Weights of a small segmentation model.
Model: 11.3M parameters, 64-pixel images, encoder norm layernorm, encoder activation gelu, encoder patch size [8, 8], encoder layers 6, decoder norm groupnorm, decoder widths [32, 64, 96, 128].
Training: adamw at rate 0.0012, batches of 128, held-out accuracy 98%.
Data: trained on simulated stained blood smears, 195000 training examples, 12.0 epochs.
Rows from block 2 of the encoder, named by matrix and row number. Each number is 128 + 32 x the weight over its row's rms, rounded and kept within 0 to 255. All counts start at 0. Numbers have three digits each. After the name is the row's rms in percent of the matrix's.
# v: attention value (encoder.blocks.2.attn.v.weight, 192x384), inputs 240-287
v.0 094:142073128071106164068145174130131074120111089057115178120134056126128141100084132135114127131098129118120168097138075056134174099171119149166133
v.1 103:111166157121144147166132168111158145168130136152126106140172128132084107137155123128134101080125132134184105105128159117120162099123144114096114
v.2 088:142170152089152156173126156146191153117135157110115141088133099140093119091159136161111131134122139151190082095140069102083128160146131116106159
v.3 108:087090121103096072147144158102139166140102189120118134177158144158112162147136128092109131120152194129098101098113140203113122119136150135061147
v.4 107:158144095097161119126146120147115135151144158115115112090187090162091110149141128220130126127084132116141104077152098109078181176102109102118147
v.5 107:191132131148138165114165160141142083099128105083124135071076111132215122091108118148136152169151093128169133126143108098159114123115125146214113
v.6 095:090077149127118122094058139133133167108147174151122107117107141214129129117141129121146106163160124135129113068111110139114168144100133135087122
v.7 104:125137158065099174109144167125130120151122080095119142150164158096099138113131128099147115077097127136127124123115109089138215142128148149129114
v.8 092:116150149103164145170102100114125113138124179115127134162065126142125113079120128138129140106158072164133106119120124133129148184148123136123111
v.9 106:134045152142099176104075082128120111138151116163127129139075158098199146106086133056167116127135094107138145169072209100168102110150142148142097
v.10 099:101168155102126124150139113119142159127191143139135142102157123091119178120147129167130088170109143122091160103110139106190160135166143107123124
v.11 093:129125132102156203090070175122105098128160123079125179156146127176087153086133124116161135155154117139151108069150034113115141181116106136172126
v.12 104:147086137176164133134140111135128053126154050117129127151095074092121203093112125129122150137129098128167170179157125093146069113160130118187136
v.13 102:107114146181145162127131099089069106116146101187125120183095148136077087164124120114125069073127113084057178167107186133141160150095135175153130
v.14 098:129113106091128133054151124106128133067127186100121128144085135102087115161087128124117134097121163107075143080140154125133126134159120133125165
v.15 106:166180154210113152148137117163163168084152084135129092062076140113220122113136126152136120112154051132202149159113114077132055127113148117216101
v.16 092:140138122064185113133144139103114067152113157128116142135153107137031131176114129156155115126079079122136104068136109121127219128119130134073138
v.17 086:050073145125126105129132141124123162123147112096136106138161090140099171115149126108142095088160184123153135164103138174133066112115134152113151
v.18 099:103102157130122162160077124110138158148141140120117121163123118090101155114119132113117109122126141092145082121067189156136147132167141151099112
v.19 099:113059108094101112073152152098156164154108158060125157138092189144169124121162119046104132086120174127151149126135061158088142158132144121073136
v.20 092:123117144050092083098112158125146112152099174067123152104128184124169133094132129102139142090158175139142111099097087122137120127113140145068128
v.21 098:142197101086130096134148188128136146076118105090136157114201093154070111160133129173121107100158151124115132102165098122138108098103106111123160
v.22 098:140104141177200139128113099113108094116168103203134119100118107099051147164156121160154119106079103113114126086135114140144179099117128086157119
v.23 106:079155118133142169147084187117116157144126160102114140146159119201090147101172124144084115102142157181175075095131077165087128138120149135105144
v.24 105:139190125133114149094150162119133219104112158096123147114103139119131131070114122142083111107169116143061157162132109173137095106116118135140133
v.25 098:126105160182129176188070117106164099128146142157127131112121135104126128106115123101160112126136067115153089120080175143175111123130129139126102
v.26 091:163175057111143136052112122159123062158095094158133151108190109139090099159103135182166115150059057090119123126188103090125126077130070114131150
v.27 099:128160118052169134102134174122153141151110088127125195122115133162113090153138129161136125099058162145172117123161074073139184106113150100159128
v.28 095:114082139141148134128157207164123111144126151150140094114159077151137202123157122152137123129177118108176095140136146196131090126151130119137122
v.29 094:153060125150163100126204157129158090160078134049121124092123136103163152098120123086106143117131134088138103173163114174088140125155120155125116
v.30 104:145073116121126063125100121120135087103114183106122100169141089125061138141101131154148168194117122127072099084139174123095126165145095124079124
v.31 092:125176112080133058115164101138147146123106151094112135090133120138109085180131135181087168137059152150121121180160076108062155113131131109124149
v.32 097:169150176160145053151124067104100158069127124184149175068127120061104062173150130143134109127128068132113136124143098118138147153081157102142132
v.33 095:129221117126134105176139140171183138112097114137118138078203145094190050168134127129201108104117113133135141167147136092154122075144118122145102
v.34 090:083165133123154119152199178139157085123078145102126109061129116106140139140107136045116136117133127113162096071145094142119097145135124130087133
v.35 094:167092080126128182149147141132181067173116157085146136145116151157133160049137129125086189115105153120229166140177150117065097164159080069076085
v.36 093:096152140119147138040115138148118140108152108172119109140100105089114145139094125138143120126106108173112126079137097110173119086134102141189141
v.37 082:118128117143165124169174210128167124185116152072151071123130118120098163106139135168118124078096137131128131144122087148064109166154111142084131
v.38 099:151061153112108099084113122142124100115134184160118172162080120124125177122128126124088175174145117175110104094169123146100117128112146100147122
v.39 118:141124148102090153195102163174117155140155214126116085170179076161131142137126124149102179166154136103069122136122140149049143128125139118135127
v.40 110:117133131091143125119109115124090147159171152134142073149097127112103110154098120137130144102095185184049091194122135101073194129145123151102151
v.41 079:147122096086073147091103143144134110144082122129114093201104104170116136085130131112131133108069141105170125161141134101114090094129132113128131
v.42 090:094157136183136187196117177092136138133124116154132123119141162118143113124168134099108141134177133110123136136129192204086122149146135170084095
v.43 093:140072131119119140154126194143157163144179227099141109158140115158157127120154114100119144140152144194122154174156131111114115139112153121079133
v.44 101:116105189171136082164107118080084210115175156123167113129111098132106100196114131167135051108149122126060127109062122151134184140104189190120184
v.45 117:088137189131164099123128097095081145103156134132176103133117087138098107185124131145139058148122131131067103099059108132169179107124176203142195
v.46 097:133147125198145137161120133124170127089120125171156196024167160072122081111159133116129128108164105065161190102143142161117137133142088119114126
v.47 090:124171113078090141135147095150156091142093117122108160162118131147116196116113130119168179151128138159131116170137154075128063123179141114125110
v.48 084:075130129080087096126092183135106144163135177155112142106158095120145149179144130131188132131087078168115140060133047164099152091125144168144147
v.49 091:083174160128129078150094110116161088126110057190125168096096139066126152106154141131087133121121158158152104142137203130096101169183146134132112
v.50 109:132160098143095114191102121153146149167141138131120127117182114104123094132175133171104093128134151082133173143130142126079146139126118146103118
v.51 102:109164132146123100090085092101134159096144102134127150060142123122123077158109120170178087105123084160150154124122092112203134099132136159154149
v.52 095:124080133122133182092148145145114055172121119060137102204068082180141255095114132133163168168123119123160116125121111124140052107178136128131118
v.53 093:112059125147152182088112113055107156113131119090143130127078151181148086111097122097161075108120124111127136145088118127177164081102139174105176
v.54 102:141119122127132115154080151137105209173181108116125053191143149145122112104146128145125093088152153105091156202096150129116151138100119102110139
v.55 092:091094124145193123112175132111127132132185140071164127108095123204171196122117125147159131154148155166108149100119050142120153129196164199092206
v.56 102:164239131146150058151166145138175090087033072158138153050154145119145065114163130187150157106083115094182132145139109113129090094102139097175120
v.57 098:193143114112133080151151134155166113105064156142152177097127125125139077120163126154136141116081145107146124177163158079086110182099117078131114
v.58 106:043115144118181121089126135132124138134144097114118116172087137166095202091111130114092133140173133147163153073122077141156099139121108141159148
v.59 093:132124128105134152110095134135137101146115137189124157108129139093061125141158118166080129137088107160128117095165183084134137122155101098137106
v.60 110:042128141120150157117124143096182147112150082106142158129096135185118193101080127150154150133143104202174150107094109145204112134234143138151119
v.61 093:052153147120139203119142169171129091086093131087110109145137134174158151081102125011144157107148148071134120108113109148104102086137125147157156
v.62 099:140128152137069107140165121165048141127109101120114133157126085138165166125198129177090150140133116092087143184121193161081126152108162131158116
v.63 091:162229103164093103187145153120191096101082121143110175088174143078115063146180134131102118127112114093149163078130115154096140142119103154114095
v.64 098:143146134121160159078144139122135127124131054100122205194108155128122173083177115111154106160134148154163146163167085152157129126168148136152120
v.65 093:154083122121126104136126112124128074130091200180124071132107134079127099120143119090105133158084119096137155175144165184139166081096148092148147
v.66 093:130188128127125105178136110098165117123124110095127222129054138166147059113174141113054127107104109154126117139153073137093097171102141122129116
v.67 099:149046128115096218100088136148075107125134151123110103078116131092139118135040143162160094144108124102126137079103179103155149108115104182118137
v.68 108:142128143117096137132102175139133091122129178087130068080172071072134145130081124161093142108120089068121134123109191132111112110096126147131159
v.69 111:147124094133138062157169120145145076116071120029116093178152106153111148142151126141096181113183166118149114166126147130124068121108120091150112
v.70 104:091093155131074191120117149131156137195172145107135116135164147143173135106104128127094118116128166124125100123115142069137067141186147164081157
v.71 091:135172142143123109147146112128113161118092148086118133096116115099130100133114124174069104120163103073105115151116172151087165136087101153102126
v.72 102:130177118120111144101112127147133099149141116131133092145146096108134155116103144195140149120156119089174114110094181106133108066142097136153117
v.73 109:106176130116117194145068182114142093121171065137148127096151091064117157109061139135194122088138099124171102099103117139117151141134133162155121
v.74 102:176042117120087170155108117125138123119135191167101102112091176117118097137098124154166093164080159133131114078126163128137141145138121141076126
v.75 079:107091115108075064130099200124185129125100153144130159125136123129128048165178120133090144085098142142123130081135062154101106141095127117104137
v.76 103:099140107094126114117171093128075204133083087187127199109103177178169075135173125099093140135097158131089142143149084178122192115124150104137116
v.77 107:145226110147115115166124070143193144150134106168112148108152144145194059091161131109119129099155140131175104109168103116091089143160118125136135
v.78 108:087111123149135147161105150078162108138157113159147065186134160093056123117134125134147108147105145179183150163136147178147125150150132142138119
v.79 096:137047107140136169159112126118208065157167159151130068190167121136129163095136120088143133137119136154178108118134118141146053153179165107120132
v.80 113:147124101136095099151142016147126173171108202170118080122135208162175083143150117145079146120138153094070115134124215116108129120110124094072134
v.81 116:120092150125095119121102121101078101120107084189146225133118112140107153105164132084117126129127101131078114096147127198104193137196121145107146
v.82 108:087139148135147198100116193114151117159172034097157168146159125098082187111112138165171092136137125152171133132112126072154120143149123150109113
v.83 098:113181107111130105066107129137061163117152120109133145095137121117139135144099132157169126120160118135143130107115101086097184131052094165141097
v.84 101:193201100110192158120113124100126085109152093134138136139102123120096156109097124158212140135149113144178139124129126095156125106089110127178048
v.85 102:148081116183142141173148137102193109173126134094114108158152128178083156109183120096101129161121139161188101132160089150126082140133119095117141
v.86 107:129122107083115116164115135111096156156107124155139201059111144132138088158176131142081124124050119106043141140101100149111215125090124115084134
v.87 107:126198112123142082095165129109088228150116148053119069164141131173144134125165118133051154066162140112100135184147146147102110147109136122116143
v.88 078:109112158146135173081137111130196113137104100110135185129132132131140137096105133067111098117130149129160136094136090102171082107195155124161138
v.89 102:098080151117121156100090153110095121178169167150166116166120129117118097130116127081100114159089135160084119097111100127150173139119153148120175
v.90 099:155067111122145071109154099142063131129125133135122087175111122114131184136106129135168181159143142128107138171129118144148170100147128086145095
v.91 107:168121114129161157126078168140142134136145103155108119156114112112104183107119124157129141165106123154110136109149141078122127144150140132149103
v.92 098:157159114107156123141148144123159083102144130076136095105128080088112132153141131133162152173148105121162127164119172130128059115075139134121105
v.93 113:119178132099103134136185117113046111100106087147163127080079144072112107116088132082177092089105145110084147167092169150161174148066145152136147
v.94 108:108180128108125107125170148119169146128118086083117198155139100119144087142156129173147142116118151127211121118130007105137083139135114123120107
v.95 106:153135117121127135142157127148130151121107185098111100084120095104151156157112129149151138104130110100073115098125185108106145151114126144082131
v.96 088:196082140074121142127161110184132171128122142087074092180136144108142122079128131111126141132188149100128108135137142057091107152117114118067155
v.97 092:132149088092137126066109067148081094118097100140166109071119125028109138108093137143169110113116096140169099127129141146101145084112125145104106
v.98 084:050182087083160081135123066086093094156132112101193150144122124135138159140114131147139154094089125130144155084139101147122141151120111141146116
v.99 113:182103113155140125108145120131211136134092137072138148185111146189191127068119132026109165079167144175170144138154085166126073108080132134110143
v.100 108:119164112138066140133098186138089102138179117141117139069152126072114131208110115213114137209075101108037133131125167157130189106157102137134113
v.101 096:084097112149228148170126165106191168095114093106115140173119088153109125104132131046120111094147150145144138105106153159198156172154144127176148
v.102 089:175096109049190108122155104165114117087110136143095129172131193155123104066142130081104152154178176109134108114132135125101151113125131125094142
v.103 101:165143130185122172113153102107107102145129135062173154139113141178173161089135125072131148057105127166170131169141085127083090093082159138136132
v.104 099:150159084148139149105108104184118146128118094124129176176170158172145153091148125117057151122125100104170121117145141122058166098155081115086107
v.105 101:149141124153110147135102172157182172072145127139110107146153122151131123131154121097094165140081154147058132173129117102091129122154129124099143
v.106 097:145084135161152135106096106138116203146144190092137144142140185122135091106160133115119112049064121172132131125132158095113155143134127119111128
v.107 102:134118107172181148115131157131144118138127090144123168087120075072117155173168126181123080192106087141135131121122113084194112098147134118159100
v.108 100:227092150084110121117153126139079147143150151083121109130112107065148097123123138165143123129141146118061124216133133060139129092115156130095151
v.109 112:162159065081102113098120059151130104152114104093171171188146143130161135099152134143138155056048121152147148105165081098074095085092102118131149
v.110 099:136069185190147140143139148135101200137162148106113096146132134156126181097128114122108115097174119131143103110108134060115119128189133130127139
v.111 104:129080157126092098154129059115091160182158160107122116186147158149132087101110120133136134088165148136143128135125168126129113106120133133122162
v.112 106:102087178127180147140121171121155112064120111164091146068118085087099115122129135101139104171128111112138096127100141165153161143164142122135143
v.113 111:132144108116098098123116159146094102138141111181099104115149169100076102172095116194110111196135139103064121146115162126158144080151108119120123
v.114 082:101121138244140131102121119087137186218137140080173144105120110144186144152158121116094104085107085146143157157127116107112088149114171128164085
v.115 101:149141071153109154114144116120152083152085134062143180128116105148191130148153124101101131150142100118152157129143084136126117126049110121080082
v.116 095:134106109177176109081124071131058185142140122136136116138151138159106137158144126106096130154122090202100126152130123049109141100153151137078125
v.117 092:171187102062078145111107115145098050111098176121161154104128135108132153121141134120141173104101123115135127113142093190078133085089089128111141
v.118 099:076141163223115130142119093099097149098122142138146153115131144184102124155124109105109121131136104095144127122112147220100148148105158153118106
v.119 101:167128116086146096123146113130149140076108143189092116161124103115076121173119134088139133120126150181068125131144115174130151122112142141117164
v.120 102:111015158084133128127138064125125170148144148116138140167103102092126145117098130143137116110179123134167122124123138085154109193149131130114156
v.121 102:110081116120100151107103083120095101131092107098145167127124157109168133105127129124190090105127109151178129125123140087205097069114149134143134
v.122 095:146091185116163122159145098128163183093134159101109098197115164160164115064124134046114147085179173116159120135129108137094130208156151125104163
v.123 100:156110153121121177140135151141131113109122131067103149132119123136172143075142128099131112105178130129156112183126109129164114154127128108161126
v.124 121:169135153116136150114127103109053058099138145109130168135138170145117117095141127138146142127073139111155103115132112120122174042095139136117131
v.125 083:120137072209117140112142080081142148175118117078187211152106133189187135139153124145088120097106081105194167154144088144128108134101105132098087
v.126 098:125189121212154143127123146109127081096119085116143166063131104145126123151168121115088126180086096097144121120124090165108131122123138131123106
v.127 105:061118121160154122141146128117204156088133104174128129195102181228121123099089117044084148125153133138141139157132113219113152117160109137134137
v.128 103:148111129130120109148111172130147222164160121139130099127128115128076116124134118136071079150112085175091154112117187080152146169097182145127102
v.129 103:086130121103143177173101089158068117115192163136135062137176146147133154152115125169202090183104117153104121170122159095162157160116142128165124
v.130 101:116041175144139088095085109092162139114185119166109154101110133151111082152142122139169126170150138144142129085142185126152141157109151141103131
v.131 106:110166131079093075117202162158065082112038170116129094078117134071146118140124131114153128099083146050127107160126120171102145083074120134106153
v.132 134:165112134137127196152066094145081120142212171127127148166150117210180157121123123155169144145154138146135113163158122095121146158135110107173125
v.133 102:118178102105105216131111143103105051139156128047187135164133162133099146134091127191152107115106126131118126140125118114117171127140102185133148
v.134 121:100143164095112104127160176122154130120081097164131107078113114037147129096133131102104151099134114090128140156090140164139128107153172126106151
v.135 108:102084163089128065081175141072104157111087086167122147110073079078137133143098137055116165108172147131136125110126058167138103149152146150114151
v.136 093:083083165124185098143107089134198156115168166199101116084133142176102113186125120128153108201127130157182138134116125094133094126135160141092128
v.137 106:112156151108112114198163155125154158118127137177119093112118153122149113113134124121150154106154134117093149154112201113138139163140132108096149
v.138 109:158160121148065110064160151090199064133056069070144216101101081098092169129125134139128156077107119068150138092129081138131034131130140099108120
v.139 100:088104138142210127166120129139121126117143145162108087155158139153046113170125119132128102215104158151100091160110199141136167113117134193154117
v.140 120:094126140120129109140186197112162163094062114146130082100106146126150068115120118086083124098092103127164159121089119130148117062092163147064127
v.141 102:137118170114157163123069126116133093073212111139140100158145144152104134106130130192164119165141123155142148146105178084151178141145151140178107
v.142 111:103105193164121155083128125104159106092117063146134167191097115140109207093125125085122175140174084109131171106127187170170065114168144126135153
v.143 103:146187130110132095140105135147161145124110164160095161068136113087122091151127125151124142108113146064120129104097109115131133081130103127108121
v.144 112:132112116133143127091104150132097060134187158100117180167162105214150151134160133152143142151159137121139111102156055114093137152134110152182152
v.145 095:107066145115165089131067105108102153125141081126101168148111130187154076077150128097099140168140157134136132184111105108135129149165150164142150
v.146 090:075089140126132174121051106134064144103179095163145127178118111182150163110088132113151134117162123213145117133129110130135128149137116144203143
v.147 095:147078106166158056089158124137152109132132065139115217156102109169142156133164128121149133160122132073130140107157145112131112162071083073172129
v.148 114:065140151134118159120091069153050094107135094136105178142148147141214119112119127109167146095102161107165106167115088121125147092129099142173174
v.149 124:144125127090084116126204185131165132119028145129135082097100103082090089131106128134085111145114103123127151118115159141138118065102156144069104
v.150 111:150097150106107069094157152130155155125099125172107137066108123089152117116118135064108154071195137114151129105118106160121078123167136099080123
v.151 121:137095140132153059119203177132160180173064125132133083091111113073142129120152130110080133139116084101122183118110142117152128091110176101063129
v.152 110:123072122124115126159181160088138180152114142094123068126112131136171117124144131103147135173158126128123144144122112160144134137104136123081167
v.153 096:180164118080077080124181176130121137083066135151130125116119062102129109163127130128127130158166146069111130098146136205165091160081122083144103
v.154 109:134139130135103204134058136165087157141176139122149062136119150050152140100095123147092104143103096178088120178131122068109136091175144147138116
v.155 105:140138122107125161145083083126101094123176234119138105140163147181102115159105122155147121142154138174141080163156100148106147131138134153101144
v.156 086:104135130117139083092125122144114138181137112187115167052126149101139095129175124115117113134134128094153128149135111102112143142090129141148141
v.157 090:099083153146199177090064110153099110096175109131126106103135187060094206056099126089118116135096118183111126118089170083129120109202152141153149
v.158 092:133157127104157086158168149114180156136126174185119018123118164220081124138151129082091168130174129167134121108158215157118068192182160104068141
v.159 114:115161100130133153138119111163111107121115182102124129146138127179122135173106126143155135117088152103133076136154123149108124117091096135190135
v.160 090:134155172158141166175144135088154183122096152151135064088122181157139112066138125108159082128153145077150181142091204117179095088150168122115096
v.161 087:103123185139127139130090044128044192120189173140134140160092128155136152108090123137121094078140106130060136153096075134159186088125109139159174
v.162 087:131163103121179122113150160102222114135062161140127117092163163096137081148124125135120129141101108122233143113141129157102098105103161141086097
v.163 099:062137081109113049120107098106132146135104124165134197150185185156111130179129129106114066099105172118106147071116091119156125138094099134132180
v.164 098:099150111145155086071159132134200102143086151082129149182175143095079174213136123142098104092112131138152118110145061161099106148098140150140152
v.165 096:137160130135155129113155122120170094130139114092143150143091073094106085130125120184115174145084117083141101119145166141125159140135141114123120
v.166 097:133147150122118167144096149122100128109168120112141094109080071132108105079125125164153154105135093145129118162121164152121167122148129145128100
v.167 098:139115082136120167112087100189153160139128171148128133145143134116149114113114114151130147149120112090095107081157127141090176123086098089165122
v.168 088:099110161130063151152147079090124124098169091159116126126104122129174070097144125126145141188091133135088099153119194122176115096090179143130096
v.169 085:107123135117103134152075099152095155139121146209111126160158162173139152124098122173117125096075084145154115210126127147094132068108113135152153
v.170 105:128095166145111103145144120083089151111185116176107109124101135138186091100159140138135145170150149130067144164122194100158122132145167135103116
v.171 094:170123125116110143156124132124095162117148161130096120140077136098200107113102135122153172113119133103110083219153120152092107129103093128118107
v.172 095:104114175098129183133089095157024077109149108172150105088091135162151111091080135134171121151088097138106119157087119095161174011154125144158120
v.173 110:131118128146133117157123155135120154149113188140119095122184188166119170144170123107105081132124132147118140108120110112110107142081135107149119
v.174 093:123070125130076124082129178139164088139088142123119143144148130102108176201113129137121123141151134136178113082136116156121100146135136137136114
v.175 092:150123159147153173167112128092093110136189092148136095120102080117138069080131123162130141167101094140161125195108212111121150151137144135097095
v.176 089:164121099135115134173125137122136175139165100061118151168088083166130160117131137125100157133168124142175123130158069130093127213129082118130110
v.177 089:181143099177138179111155171138173122148124149106129119098106074059116099154130118147127174185114094112137125146166146160080184184137123118128105
v.178 104:094105100061137110088111110167140016128094109139136174164160138110097156161078132127137135161119122149146126082144060141110138083144077147126172
v.179 111:129101125118143150134119113143136138122161107058126182195073083141145148100098124151112178107158144132127069117154082151108186139136104116155131
v.180 100:126114096146081073138167146093136151130113124148084160156152169112134153183177130107109131113135194106057115126133152145144094190114127094123117
v.181 097:135088173173150131149156112104078125138189113129143103109085058129154140119156136133153174182108111160077142144128189093153143120128150123116121
v.182 107:130123105110155081123137103158122058139098127128138142109195171127116168177115132117146126150115130151125158072130062097135136080122112112122153
v.183 085:098152105125144083124078130156140125130096186104117099122188164139129143131137125108100131072153122172128179136128090128083118103110110148087143
v.184 090:140112102102083116124134137086134133141122143176106159113157127098165103138151141128150132165073147119115130111128145137152102131146138122081094
v.185 086:159100048130040104142129147124178207133123142162106161081152156157205093133145140082163135081166175131088129110148165106142076138109122086106115
v.186 100:138162148113166120138167132125133098100123109103122098117070103103161078114092127139142168096161119103177092200134165173107121146097105142090112
v.187 091:146071088154110120086127137146147124119132135087137169168102101135138185166107135137098169154132133125080096089183096172114145166135115118150142
v.188 096:158155144102116132114163066131130040122125137109153142144087111093128091137098126192149161173085126073092115134138168166135177101154120126112108
v.189 092:149097118155101089166123147078150176153127149152096113160137139156114138136162136128115141123141158088075143109111226133174099121148131103098082
v.190 087:121093086164169154113117167105132190167077178145134084151129188144111105115130119097104081104115116069153161114124191152136144119081129119139112
v.191 093:142152120121078088150145112074161138132138091169103170148121111113155087140153137169103125136098155098137138142131126128158089168111136135113101